A small sound classifier, trained from scratch: held-out accuracy 99%, 58.3 epochs.
Rows from block 3, named by matrix and row number. Rows with one number belong to one attention dimension. Each number is 500 + 50 x the weight over the matrix's rms, rounded and kept within 0 to 999. All counts start at 0. Numbers have three digits each.
# q: attention query, key and value (stacked) (model.blocks.3.attn.qkv.weight, 576x192, the q third), inputs 96-191
# k: attention query, key and value (stacked) (model.blocks.3.attn.qkv.weight, 576x192, the k third), inputs 96-191
q.123:586494469485416487623544578577476466452545579603463493497535458482490589411461470575546534529418488462499462530484482528496527520521482541541444522526478550466583517527470507461506481466403512552497470564494487530466444520505490477419519447501492473548524446480459542466516448497517484512
k.123:525495527517515530575527541570417548474453427526549505512413501425525486563444498439467540463553502489517490506649485435472452632546546533362501496557468495533461474509479559526424459498596551430550442459450486554436512566523485521522530517472556521390495540542532566559446456524438497515
q.124:506563466464422486504443425428581542468559400481427494542554506513453531546527458570450518543518373508431568471499558422512534489509416538519503594446507493540531538590523519483564486501476483423466498468544482594498529498501487499551527493518397498359574479567469511450475394454410473436
k.124:454523477546520551488515578442561504578523480422532571438483609492568440586546500529449461467488532619488498531472490518505535556488513508503543480560522528445564503449488553498515485484481553489486562560471523519565469460514396481459469600546513531533491465500484522514439516455558452466
q.125:572543516429402529496506457452551476425542530499366442515548487574458520524483495602536487570454392485393545527491535531507470479559462539498514542461460526574530464684462503494559564433488510529535552518508455517473548555494461469604521543499460480528518513533524525431486449481465478452
k.125:472488473480451536423511606448514552492443454457604530474429543450572458528495547551455575516513518556541429531533507491435412626458492505450457446533475489474501492493499530507459407541481535439489518505453533578481485519458408542459553494529525505497584530487528623516481538437487481495
q.126:464564538493544502481446591486443462550494380474657458502553510440507480476478536388376590458415596499529435533505497471389431500399534504515469576544424517462557545419522555467490421568553463442505406470556495457550538508494470470497471597464484549463567546501487527612462588447540485417
k.126:509504458455575457578510438586481478455530642564468504470492435512474433485551579539532416488546444431463543539452445506547526480498506488560492559501507461512531533538488441482453597498492496535465604447512487495488530436524532403580443516495485471581537469453478467508444592535563527505
q.127:531499543425502483472587455501559504436465532550377489490494543468408495544567458542476416556585426475447574507503454523546491482555427569566517443616499545562501502582466369569514518496377510468445545488562549550477601532541485508478620466499545441446482482530459536451515469563539547548
k.127:487522468567451594491425545460537511552498397482465523525523531489455491533528473538403553497482492558516523471446462492522460546534497445478598422445474482487534486473450508470503483490450502480532435451507544541619397638499416625505490450456514520503455492609508552525483456452439515468
q.128:503493539509470517499540366485500501473459548444425553473491479458452600570481523467447387498543399489554588413491471526481556523549470569507547547567509478532514486516530352599479412507487565499451557485467496532447539441565482511538504531582382548480537403623534509526575443554497530566
k.128:410492447511496539468393658456518502575494435489582514511487517527498468534458570489541556512519477558569399496537450492468408621531503404423506449432433562460467544469549508586506511515486431443490447511454489531492412539500423522552451475495539470459439557506534549456466472480495497504
q.129:607552453557533456522506607482452502389558468449491405468484449497449467491444390492548454488456513460603492473530482582452503543532564530467520516494465559506472502523481471445474447502482484462488490506485502442458484459495433511397482438556558526478575491539433595482524477461497458538
k.129:467496458500594488502475515574528540445507456485567504545439455417500485534453505485556469535594540508534578402475433492469418498482454420497484499514483511467499484429503481525483541535488464505554536510440556540532497505482463498458583394444451508535397507545408469534491541495526487490
q.130:449414446525553532524496454544445496625461442525607482519527497435534401479498508426461471463517623498548466542455449497455446526425575411401495387431479421476521521339456548456441479496527452444512445569523560451585462535457619526490473559413520474626457607476478451562445590510449539451
k.130:526442552491482436489518454548414462462518522555424467503500482553475514364535488484472426515482490400518560518469502512545477468507534567530426545476502497587536501491590488461467584497491432431439450496543448476478587490452518439594446551528495527603532437515485428551526511532442515525
q.131:500465565446539421461509459521512488369454514452488562498398522557505477521478544540501479517536493518508508427587554538554522504572465511526486481518558506555468436577505425490552523515463456556499540534504501561460488520565552482477535431581530498516402521509502518493548460566569487427
k.131:488506559484488524509462581495529560516502468496490467519411486493525466488552532512498529525483510540561434410511562510491498555551494433522591508479449503430527518477471551446457491513519486431526539521416532506564510481544406508478479524439605498401509464504538517483489538513520477492
q.132:627470527506466446622447531501524536512522500562449477487547593403472476502456438572525423532523548450548436506524450428448479522548442458487490454590461497494535441518495547407494516524422456458543451613589476506519568552468545574605559613593484446578497503548478517447464456516412462541
k.132:383488398530515511478508584573461471550469422476563467557472557482428494492530570557528469492540518521490508494517524526502514615494523479381510520455440469579496511511598519501454439563517498430431428524484481491478467481499486536502473472536483560512470488514518633538450507527461496489
q.133:469431403473594469491538527527446523524517490498561583458471505544543339491418516530534484487539493496500469620519507438478449476475460526458471447462440460524374503544511617495488512479497513473422514528490519514498366496478506543475527500434578474669409569380493518488507503606596598409
k.133:561462616452535521511454489599493472551582497518435440487426589460511521489446541440444500572576539516507536398423421476551519553524470541523505518506452453487470487366550487397395482597470478505528435413496531460624546487427499583527546458420521498521405432496488432601510451492446467509
q.134:469496569491499463439556523525459524437506491490530637458445488543522479492546449489516649504437557441443515503536517556557580373556492523501454466444565496507352461521526567489401480545443497544502594521447487597474428424512487514501455399514612502509449505459534536449579569589647437509
k.134:585452566557500501549464438573422494474477451489462518577470447607499500541431439493519610441432466482489537449518600497543530402500472549527502483590457461489460454566343515522542402489539545540574599495515486489504495469500546570504513405438480530448515422415493420356495471541570390525
q.135:490513544551506522483465518481491496564568439441517509460573499528565488568569501473474486531483507530502491484490490480401529514441513528508506591532540425444449585446519539530465468590551479484455454481492475418538436501450515492470465586468407542485566582510459485481513571414487469525
k.135:544547477480524482433493472478538431479549524545462522493527529521464485503481513544527442467518497504452527565446478507456582389426468462546400511466566498534536575510622476472500569459532505511457485559506511456484459389492512400489490515513486470551538486469512429499493483477527579470
q.136:454533467523488470498503465498553473590508482587515406499478572509505489570521447485509550499538418538523429552495511488489452491453488530525491521531447507538507530544428623468488455468490506399432518507460499485457523495536447518390483502452541549555524528407473473508477449556469578492
k.136:583539536464570581545490425536456445466556533491506556443487550429461561500497506477468469583562523493374591474436425515516529467467505479563516477543527455540516516478524501477555549509470579624505478499496520473537498411460497511452572542523461474512529506504433423484456522500449489450
q.137:530503398532469491506514434466530456464552479507480454447455458471460433427469437554557491498483501502459556551585519557567494458472506413511530527503515421549467464596477542479497538490549484518492563558438475470447517483464468495519451540434570476469537498385434524440514493528473523486
k.137:442523466501536475438480530530529471498494496509461492445558611537474494460484509519505515533523535510517615524508516496493490445526494587529491464534495407522501430508466541524435481618563518457466442420540497458575531509480492532469570500479505492526464382526446458540444449542471445443
q.138:547546512436515520420603521469489414395532526553415571474416505522478504487524495577512535527536437471398474548566581572615570386540495555559504501432519614504471429577588439451513451457495505622518568505480503572423555430510425447476459469436561495437490418415472602490592436514566445460
k.138:486469641532426491528501452513482491481474432565538559564431486528538482571443502534380592466528440554512459498507528484505397352519487572559566517571465388489428480538334497489406495543497581478543518465431534537556517607515469562456565485419517501421455405509482476409484476476451417538
q.139:474432622524585569422607544499547510426527567496497635513504423524529482490555489453459506483509515526474485445465530547475594429501483566582540455519534446538447430450531462502484499541488526502481603465445592502472499449549474605404471470511501522454421478565484477556557569522620498555
k.139:538462528503475490492430470477480485430552507545456434508491496593501543484481435522504522508357410540490426503465497460505497436503511450475481418516506495441547456650392475444528519384493459528571494512500565459530551513502514529496524456349529493429561472497500435445511472544481485460
q.140:536457506593518530542544547556473571489527543465447401500467433427520495421463416592490456491538471504553472460506447590583572571575541492592519458573471592588481505534510511446391564445367589580459503552424465459433471482445385431453507491546515480457562424504491524525618520524596499549
k.140:515488476516592453552460547578492504485438436473484463510441464530544564581424475460403542505467487542493561500521452467457424546492453567504512497541407431514467478565473535466466481475577515480478475467535552481443608583522533590484504417380547639472461484538379478486417405562459485494
q.141:493485480582602522505462565496531435449449474471576453559457425376549453456479451460429409478491468552591470497484481591487566555497579501497536528504495524514463430415572446507443512499453533511466554473467490383620561489456477502493563540546471559477467570513406610525554627470558416513
k.141:465535498524481426512416490541471422529569521551449481534507411501511545481508558538467469537496560486590567581516431515529470421537467482497480472493422373511478507566481465482456543537553521441487503411475459518471585495541465538529544460426492477546468459515399538547429487553414523465
q.142:602562610559537527557586528540435555472507600571424515514507437407483508498490470448510481448541428430569510425475418527470494474498527546530504399562576493448539448453514427517472487537545457506514522414544512504522476471483422499408470491532500480482496417590505443603488508551454489569
k.142:406499494524465490550464448552492511483493473514550531635496489455498532488452454573562533473460460524490518481471479424490512468485494497466455441458501474514452499622420523496431501410555468528503487468472493516537526534499594579534483501511527434447444504546466494497502417529451458491
q.143:563484477566586534566524572462408537528567481555568451532519497435524571487498494469436532413549600498536420408385452523401474529552523598533474550527488570493507460441457431387536431565579428519446418532478433427526574471431382472486397617553397581471465467508488539553541558431400516486
k.143:444522528492483459513588487523445569512537465634619501473459486545478535497447564576572383419492469456533496540538452422447446506403455484442407535482478423540460568603434540454531604459465533481478484458521519485485587443489596526519527581505507472555475591450489497502442568575496604515
q.144:540459479509456450429537572492485568485490456588433500476494589495401527451522526491524513458502479561468507471469485504508518499473463535565584496516468541483469474478483462441530507528446548430470505494476474489522517443507474525465494441527442501456565487570589421501490557489507593453
k.144:483514422477510421482502441504476514488502505586504510540528523524443493498473463498525529462443446426498441528534509449473528446486529528494505427478504446520523526515482458456482484478427471504493540492579472579495544527518573541445420613529475550514538556454549521536522485523456519484
q.145:516524561468538459493552542483476548456559518485470490446544519493515475550520445498576516539483374473523545404509496457494506577522522446557521490469425502563441499579473509515501501402586477500502499519479487523467516454479577530526558536531539524500486543514493501546485508492536485512
k.145:502503533567547530487563497409539431509502460424531508530539491453532434587547497500606504520486502486462508538495471471521537440507539505540498528588507483522572467509470477498539482477505506533451569545566516473480543528500479492504442584476506564547499485532546417470465553567557535503
q.146:554439438487418548470488468515497521541477519527513532525442519528534478462479562510430480511537555458489542518502576587442533458462457498549541512448511470467492429412529465513461547548475587463550509482506524438530471500520437535471509537435429536504513498510459518530472474461495578511
k.146:493437494453434493490444413449444535494534475571501499507472484540514520444459547544491529447481519473513481523478478569477518578482458545435427518454456552466416475512483530480522541489570507465529530490456545522400551438469469540453504461438489535482581585493460597538498516491488526483
q.147:458482514454525393520440544514518483487551494519505473474548540526437500484498501515555537533498517559503415510489485511443504465558527502511511501538492422521521417531458435438508491485485513442539500480423416537556477553539462551451482494527486526505490464500528490538529450471414509546
k.147:475467455499541540489500475459484395481493459585539489454559538586526547567425492506520496513548511489517514552485444510531489478527487483471516423488528462472518457585472472454515552472532441544493535500493541538528479466511414489473489505519499544503529518518492457564496508486452500521
q.148:538456555531471504491406534495545501510431447435528514422534495469552460461518482464519468532468568519499551478534451541509484520519478512521472549556528452510458535529576510510470465513545496484479553526523547462478560596450539493500530547527510485477485468535423465581516551496477535389
k.148:504505419482496545500481536490552533470449501431508471520547519475573492474464545483481381519451503545509500484525514474521513545507514510500485485505536524465525473455583520484460448469507457458510428508553473505594538555518507469487541478565524532504479519621520484581494519499475488536
q.149:501528515534490464456492556472568472485528437602504533467448563521462465462457414553487469499501489468470469472497482494447498498541518525487500540541424502509435447530470446495519525533508490452510542546508508590489530544508524515478470534511560507449524478498516504485549504515468476444
k.149:506517462559504512572478498466553533509463502560486485475526508487482479467483430542470447535484428470508517502439498501536453483477510460586444512588505496519501398464419514472504562548497517458472554519512526514503533562510526500540503457513427543457579473523411447498521504510466502519
q.150:562483433434448515491487485512484510463493505443477479531524417451409534566500554525461518524525535500507520497449557573484471517491570506475480408496428488505557528515501479470432497497474501516455450537448474454515485469546490499502569465525483541528525512458526502528448482487490524455
k.150:443486508502484543478509502550440526507542417510486496484533483500503554523443538503498567502517520527484448475505495464530486560522504518455410493479389499465539525504428507531539477472472428533552524475499555581453521537485472524528468496514523548466545491460421549478483502491547494447
q.151:456536441452525557572549591452498506490564518576523458477525589486481415409517397479525590601476506435445491529551557487471565453474560450509458471419479489435515490469490649455512537476513515409554459520519488487605520453377533616546516460437520508536514640473515539455485556437512468483
k.151:502511609610534530546547410497430518528558518532410510588502537482526505517512463520516641404397482506474521482521489519443496415478538544528503461517493482561451485518497554491515509471520456463440628544468580527467504474465471600473440503329435502575500525425584447422437529464502606546
q.152:546480468537463517516488520495443511527462454515485448514462554429512446462513434440545441508536504557463578496403518487487520576449523555494557548528490527481485553480490510474466501523483543413510440485556496570590485517468489528573515447511440464495517489485479524521473496478435503469
k.152:547517384551501506522481515515515519501480517527488486368495539445489506442520576472513408542477566447531491504502503514437502505478477483418500438495493434456547529539473556531487527474559527487414377511556511549554434478485512530523514523553522539532491558495501520542494493437458473455
q.153:480513462505511562482567464497463514490508513458462578502529506441478522538487500490431492489524453444435572465507475505464451545503472472453512479470551470498465523443512523492511480572526514459428540485493469515530482512493466547462539426575439530536553549529512522515453438456580497470
k.153:446574483513442558513411543452509546527474507503542476542532469493538453510491476527480551559566493516521443460535505528428535564553528501440508505455462533475481572475640510502494492547507468478511437496473457519488433466528525523462508487637492504486506531476512595505491509550519436538
q.154:548461404472490496498525510489526523537542448472483493435543514464516489498554550468497513512493481525526506503485501510488510464442445484434430505559526496492447508464611537584494556438488529582488473477493471473523519515503435496515519461503502500518497548458522487481510641510546497527
k.154:534569473456512486461498583552478520491462512552497581482469515526505438522541571503560451520468512464555466494597459507423457518553406486511418506449482498504444515484533502487545507483513522498505494516505593469454588551486505500457480481477498516588446444467563512518437508547544525549
q.155:497483456546473477453490489463518526503507556539524523476593503502470494564469490486507498517540482529407472514437517512534508466486501534491504514501483546533409573499498511473465504421477545508431482502473499509491488513487485520501550526516515514561528521527505433432559438532494536491
k.155:489521450507537502453546493502481544530523453538504509434508590595453449494462549471493495471602432495485422461476493460513474506530401493512474460510540544519476510481533533503547540414504423520495503567558489482564509493526480488437492423475523497466560496532472510527482480486546489497
q.156:516559514534572567522494527487566501458505527404470504449533440488489458526487514518510511516454561495545497447464541470514494499492486426470534514522539412476474497435550464532569467500519422482431467435515550407470442489507524500507531564564512546477513474521474560458510525492533491551
k.156:404482551557520543512452568513501513511464460489520491446491454541521527560452524494501517604511511488555501486475472520509496471505526557468412481447509471523514575546555592500511501443525464532525498471508501457502550479547463510491458493422502501559597574524412559428486592554483425492
q.157:544473527488441521507483482517504491418461464544480541478449559490507444506493480554482486518484535528518494489484447450438513548386484513470546514499489539474492501509462462510521482451548549515594522483443547581512501456511485483560477482485520512438489501528545500533528456418495473441
k.157:451531492508446481543474509519488542520440494564504514427517469471541429487570476556499498572494525523569497515492461536488493534536540481489520531493499483452423442468504533483435562484519539468529502498441426473547517442455540508478456418567474511446532550513453584554413505457417400419
q.158:554437514393549459465531506529497466442458444540544563531501545561515451503539468469562546451488413501433536464556460476434531605513522470550505442463464478463553510507436523527552537524451491407533533499476498486588539465514608614454566452496539511545473529494498463523452521469532529483
k.158:471479572585520552454458537493532524580485477486460506588491512529542429511569429510483656446379559564486569515512559490455570400469591455432491502540507517515490475545534488516531553482508546507454523580491544471488382532495536555415378514451428493569572494394582396475483463514487551555
q.159:551471590501538420467502573482521478548484499540518477501518505532515477502520495467483511520540503505495459528449433486469460531476572523519466520525467540517473541463493539538508514474493508475522518536484543523529504527516543444470535503479514522482517529559540448456485527458540565505
k.159:488562468477473533460491523483516570531468559475494501474500534497479505456545499541502484484529496510429515486488479505462471481485505503525513498550530481540512482486499502475501453557401581450482464492463478461534499485522523515457515460591479511553517509485573538473493483550492531560
q.160:404508520502569531579544552485440465420521551505518430535451523483481477501561485483499527478482491467551585549563501485433496545432552483409541464499438454455529542523495536519543475529498408493510524503467524536526504510522554550486528522472521543490492472466514517506528497494488508486
k.160:501508541495501546559484435487473462459468514508497532550504397499520576538553490527549551451493528475494603540482531486504504517504517502473466494504404497507493485505453518483553487459467486531542528541520554575451456509470556565545447484521508512496525478475447497444472473496465532426
q.161:621445457526511547534448458544525474502522466547582474552483484454508516539499506443525470484427490432494491517520477527492429529500581457516490472507474490474551474530501573446528576505510473515517524507528538506514575512450601535541548476442556516527492442455496484508461626483517504478
k.161:589497450436513498486434481556541548569484456498454452478505475440461601514518475466468510445454513418496554519458529459448458556495446516512499459523382483517456487518499504507596507467519504516502413512532483492498498504473598478547472493528468507473495438484496432503464439462497591483
q.162:527477507559511494506483529460495458460505458558520469480507489433534495454560426439483465480479470521480562474478529479528552505562505587493472520510440506509379491511518560525464513500535647440491467554486474455560457517453450508526525414440472492451521535545463562542478504510539479476
k.162:561550441541524497545516567480527501509483441482580521457491538512471415526491525440497404437478542512513517488482466516472529513476501525543531475493491516522470480507477566470486509529529538506450361517526522397561431529483453502510539534537552485527490597514567511514500442487540548517
q.163:539495520471513541495531509442552502542539526500486510507514465482481521547512514519445508495494452467518503575469487532464453559501488492560472477509448521573472574533539569481602508490498541500443531506518549524491606494488585447513496469479590480438506504515533432460449537503462510475
k.163:546574447465485501465497488469557572598518558509471487502495432491450483527553485492461488434499385576413501512511535567445510514466527539607516464548515472498504534467539507529528463537456437466466521473490508499443527582509607480516431545531471480468466423535458482466556574440465544520
q.164:417447505518537518536497479438502503500440504509507493512491549488466510514504488500593472470501483516536540573593504553500565503512469529493484524529498507481499507526459608537471528447454454487482480507527484533500517501426529479547532483449484498493459488531462531488488528522509518457
k.164:514546459487527475534480479477541492465499529458524496521486533500514485451523491448479433427472461515447575500501531567513524528548481446584546542516537462542485524501548513541510536497523576457527451539494479540517518469474567529485531503530527463517413478572508486507488545528472475533
q.165:533498495507529549487482468531475492595531495518515515470553461503589512524444566533494493440478516452450539451445528548433508494502514522556506469489570472521472454489475445531532458474524531499398529502537539423491459489461529470489542525489499477518504467497460475494437531459527470455
k.165:457539509518476492462512559476504517468456466412477548459447485474470525510487479537432480489535467525545481464529517540486571492460473504524521489483559501540434477554609486569475473498459470538465457433586576460496479565499483441494569594531547477508502489535570475481511518476537503499
q.166:499525507568506489447516443492472493536486517533524474534546501473419453479474525464562485507449571545472476373492481521506541511558446513496450558512419495525455501492518491558476392475504526477520461538578499470493486554505442481486550531449502539535470436477446584547458564473503490424
k.166:475489507544557420480514559471496544509514422465509510437488551520465455502454519488491426563472545478541473494524532528546524464523408517582455527459507516507519535473585545527474461529414528579527481513499520511531480533520440461473507479501514502470483501513499522487469511480559510498
q.167:531550522496517480463563545523493484501532473569468507467482478557514480525476490589502516546471454459466524443462490479524467515489472499553536459521566472493484485471494475514577473516537462453469524491493555566458510464482493534373531528530529503484528506508436489457425503485510520529
k.167:445551490594495539511489471435500559530499555464466481501477492515497449535496441526496538570420462517522498508457506494464494484461511495489494501504539502526469490486543462601497468552486485459496507476466482524475515564498605563538482553495472514495521472443513490463489576532406489508
q.168:436513459534490494476501458522442525462512510504512485504451501496453503492528484552521495525478516497538479521560516501494433526453425540497488517460576511533493520546519523571527503524498436646412488498521524505503489497516479499549499457473526491520509470561502491428503458539588560516
k.168:463518463499498493507481455499542495443499509530529503533492551468517520475505472500506440491460433468485415500467469457541508531527472517553539521458486455454489534558540470518501528497583472455556540459482450535488511471458469495519513529472460510467425522495533442506496589449486537532
q.169:483514507452544523492511479458546428521466536454476540472557529482477510518499572517530521477486453527480491478528520510561450443517433452497509505556569493489495471530537578550578522517481464463470491483486524516497445491491518489497573470508493513516530508554487501460419483507549545501
k.169:451459500502511443521519492503507480537503438488490521517517585492546465512527454487500562492533443508478491413475558498495530450496548509517524481527532458496487488479604504510553506503479489524577596499476452547432511464517508486445476532532491459547491491466532502505530525515573445525
q.170:571529594567601578509505493514545485457470534418492498425442413435525545503460477499522506458460524480527529512545453538566438565469508484422431463497482569501546524537521568489508467431483489647415472502553520476450547463476493501528554475533548493462466545467508479463473459486558513497
k.170:508512512427407533544526506486505512467480462484531486520389523510497524577483491469476591490511535456471565510519456491502456562472503567576476463560474537480448559548488599543530511491522489556501405551576530514481516548537488468522414460485492495453502490507537459451491494523509545543
q.171:503499559542510503433482512567540545494429463475453609500514490585523554562427563527510474424496494527507441476428426464508530496613431466456528397563542499467509480525464376566564551584548483542540553495476511506453560527588465438479453555521419598512455372543564451479420560589473564551
k.171:444508402338466508439467574437563492476487543497518562476418583537464548453469502450496429556490563491489499551483475453555436586496486443437474566518504470458552485512589485538542507527492472500525435500524401493566492423491485445449500517582527529437399454571499513582502458521461464523
q.172:520546569500516519569432520455463476502508508490510485584551513507529530509524455473490508504492565542437455516596506414496490466465477480574533520458498500511520508490582555483496453577520529429532439512427533492494539493501486514504511509438534456486460566479493568492455435474461498497
k.172:473519525442448498461469517427438526482460567498426437550546552486553454543513481496463538472498564547486486533477472511508467513471497519574621473543559467527501507500538566481470538551535553486475525498485528484512449471504449484502580527575486499570440508462525487482537428466496491532
q.173:547439488486475403500516533457547489500484467589431565501526502504494500441530475524556479559490499553473539497500497497564512490558520522522516524502467518521406483513489554466546453536447478489529521570550458571518504475533458459497490452484502507431562528502474518489497541474441458449
k.173:526468447489541447511585512506527492476505427516496472518485513446462424465531446490526400517557434444487478439463524445511444465461511467543496434528513508538496521430416484499504550550452484470468500501521479484515507518521499464479522553508497532523450537569541537546517475425544511511
q.174:475480494465490534473449443458456496561500511448505537458507425538488522513506552489499467472505534487566454532527478473524543486510436541559512598519539493548569484454463496464492530517464504465515489528475534483503493465513501541544430501477468536523475483459429482572522478542505503494
k.174:537468479431504514476472497576555470533498525513521487545521473516501514473507513587495496473490453520573474530499464543519505525475497500487468476472526442506480500411499451470482472515538510474566470491466429443510482536465558488492492478485502475492499474471510533514538455502460495515
q.175:586510469487459569466490501594481458545489474470475507507502426540578463491480521429522507493504569461532509500516546447548519525502522442563446446504556436473510513471505469469489502360444479518524480547525555383486473527489557498539512500416525531529487539495419510438511554548533440511
k.175:540480552406524519480492500521551497452535464468448508512489396466490573497499519463534532454428477465517543494538547484516532529477435524452429475470522616522494500484491388506503512460522473500569491484503528488433457549517542503498505468464506494544502461506570496489510509571533552545
q.176:470486448538491477520509494503494460513536511508526514490516520527487526470483534516515501544500517488471532544500543528525500434491448461451465510536548486500496552467483505554461449495479429504494522443491511608457500469534474508452469487434499480472511524488475524451481574501524464503
k.176:462543490465522513525484455460461576475485448465473504569551503491481505517496493556465521463535460457502491480513488512485491442515483499494516473470510518513439458469457454545503574517508439441488482471507495530471495548487549536449503437507455486503575465507509477470499533440550439475
q.177:508476484573480513528494479499486533506598505508566494476576490480528506460509491456450522425456564560486490529479522485464492456551519514505522468563520534536514495498480515522503494530504470485499483504419560476504470529447501513493486505465476443447480519499495485507475471498509527489
k.177:486481551483538472449489539492520519523491524480484507461447588539503483508496553403454509488512522551481417492525466543501524502510472553543557527548534496527473491489482522444447503521452469573578522492514544487533458580500531539523587500477537531515494432459519478447536489540625590489
q.178:473506497477509497545544489474480555442477504499557519513483493475467519510578508512443505446510446476449511480540495452540476480474516537503518477505533584506504493509484486546532496498470462539452485449528503458450490508499483489495446480483483479501505532454548489504539453525511463488
k.178:451555524494465494525507456478546488536505512440516510476470494472495506490519493459476536477533493465461528509535484479500495459533485498571537516485545493551481499522491548477501486578498514518517525512488528438475483549526530537545499466457557497471537540449503523477486467482504496516
q.179:572550430463470473529469551467468555505528489413451515480455479529509452506521484426545470532478491542547493468508481513529581487512522575429488514506564516478441521526552475503447500501505529529457515462520422521502478555463524510531496546580512493581536474519534456463576538597530462494
k.179:515555455507528489511504565510586452476519458460493475430460578527508494479539533476515445529504474432491473560521456470464468550459452485481435503508505562493543494506548465502520440432490494572411518534456503484493498460451529468493520485484486483484545535497504522531456558555472529538
q.180:488588498497495493539482513494539478598456562534516497558444533497466498466582531465518482491547517429533410495502501522506526536527481505496454541565460515496499469519562589528485467545434520513440479529560532488503471539478537489530496545500498459503541489491489514480510589536549528496
k.180:588574471456509510558494491507564501535508527473473489538520575461426508440477480508437444483520492438458500469475486516502490532416474548563477491480503490495510558549512601508574503582528487440562474435545558495532459541536519500472536550503465530499455508426559526553491505489504559569
q.181:511481521535572493502461512493531457431532482553465554502564541508513512477497474498505508519563510557501543430557466484481510550468503465534470481513543540534523446436506548455487527466502516457537486546480497462499480507509560534495548539498501518507478464510493504460490518535513544493
k.181:513442443479508545477509484455510515463459530519501538517515554499567550484522496472537507456472503509488553515498536458477565496516530495441488507553466506488471414474496440505540494500481553473527574539460478548538515503476457538471487583552519559468417466490541428479463506547527550526
q.182:446495525516538460512446488462520537506455487522467496508489507439475508530516449482531467511459496523564536542469499484559489493544490531467506566523431483553493481536490451438529452577512509436505530541460541490499499500527536499513469501529507517475483490578482530561569509489457501413
k.182:453492417423524545498420619520582519556492452454512474524586476379463415503501453499547433595568519560489539502450565549539494526502574491512509487536510527528505535428478505498524548481474491465502422493499431496508457507538567552590487512561542448459525568612493535597534493434439436468
q.183:528496489489486575565498493544443525512502477468485455487430530453590506449431437424464496470440469498505527417520492527498494514453519494478452422490529466447455439364560542494467583459481486547558421490504423506592491552498517504571511475447488482512480504515497492514524559501454509517
k.183:530425446469408455451502488452453471413493495524481500409502508476503611495543545500501503510433518471525513537542471433457502571556545499463535481554432557541522472521485527442536488470518550571459486515567518529450482509482434519507494497438511516587469509519480491511498507547528527465
q.184:490528493478471501495503471440417577518480507477488505508505484424440457540487492555506432598512520419522507568469538459556543562406540516481553540469523489484512514553438474465480520459461545523441503489501474539504520470465544488530449541523491547470451499552521528522544480509434424456
k.184:473598457569521483500482531483446488524515516535513478455516494460470490505478532507557461541502458522520482532520482549501487525499530417530521562480524459512468482510550517471448517433471484451421393444539456455477500480468504393507463502488523414476519581480501575469527456506392455508
q.185:493502478527537537527455498463492472483477500435515467476555474475539480497500473407485461490414514499535496471588569449456541495487483425516470555524485439498444583495584562514460517410564474442456494523545511470471453560448453480479477568556488521534498560477510535506565506534499450490
k.185:478483553499522442526481567492515548461500456407527467441484481513499522523480524475541418499485572438501572495495433493494537522546557468501521512498495498527505560482522535469442469495482481544457510525534539466517512510475391451557621481441509531571498553533495523475495596555577510501
q.186:471473466394541513523505500531460499450478513463462496533503505550455441438499456472531535488490491487538481442580520485482497471405522458541515511510552452488478436432413559444493559422572420501537495558488514482512485514468572567439460539452510472553457536449489466426528451490505463537
k.186:528476587535549501485550483530480515464479595455439444598555500512520507550552429441500612436431457555456501517502538515445548492522505550516478467535495523587453507516447438441473490459551444525510612521508547481428474525475506595489482499356472494533516456390555428478504494545572505543
q.187:510493481563498478452531542468515425500544459438573472553556406450441493504511476469490485531514559542432497489481554479503536494513543470467449526476491585542518570495516502557558467436556481552484553518472544451414488531508506446565456548562548541498458600526463512477500475458505541504
k.187:497492498507547511496508524527487521579492463481478468474514444566497523549492508455536488549522553523479463449529535548484496527582557481515526568500476561517458513443423465473475428467476490436482422526496449487462478535508498499454538492441505535503566489446418478498517521512565452487
q.188:502528611511499496450501525465529518480489581491468483510464591480471541504522473457496444527475534539495445457508439507509522547528549542542473525505391490461527466510474493531501436477537475482482504465522480520533534514485477535457548447553506550481541494474456565509489550503456519422
k.188:415557430447512524474442518421525541547488532455469500423473552457509428528429550518470474618420549549553474483562450486511526465517492507538480510449496505483552557505543596487497477469432513496542453519513530496538451547482436473486460491553456525609472530523483549513445443503443500509
q.189:491493544537535499529514523534475531511513526521478523519422572491524526465513496547482487494482502407476533404532500440447490442484436521582584481508522479470451496505507538495442438517519549402465463516476479460531432553519520544410518509544408504506568447500515503568519459568399518476
k.189:405526460488459469468506454490450519498542487547538552545466600498457511507483583553533515474566582500498531425549462493506522396536505486479460449456537504555597541568609586530512479548397512531465567417504561512489483541484467487510487541518468542504497489490563513474533483523563557513
q.190:465546432489499519490485544492439565476484481458475446474510478484536441501559524501586492537522496543511434449461476499532542458472513534537479497507574514490492454544532472521518524513436557450545492486490533462505445481458430501584559530499472504546532477510474515537488494535453469514
k.190:387521457440541518530452586576492430467509488507457498446511517480525421500517467461542534546473513490516539541497498476524534428498483504508484483467524481540470552489551521524551504442456443530545533500509530492497525444470517513509514486458510481569475511462510524529540526542444555498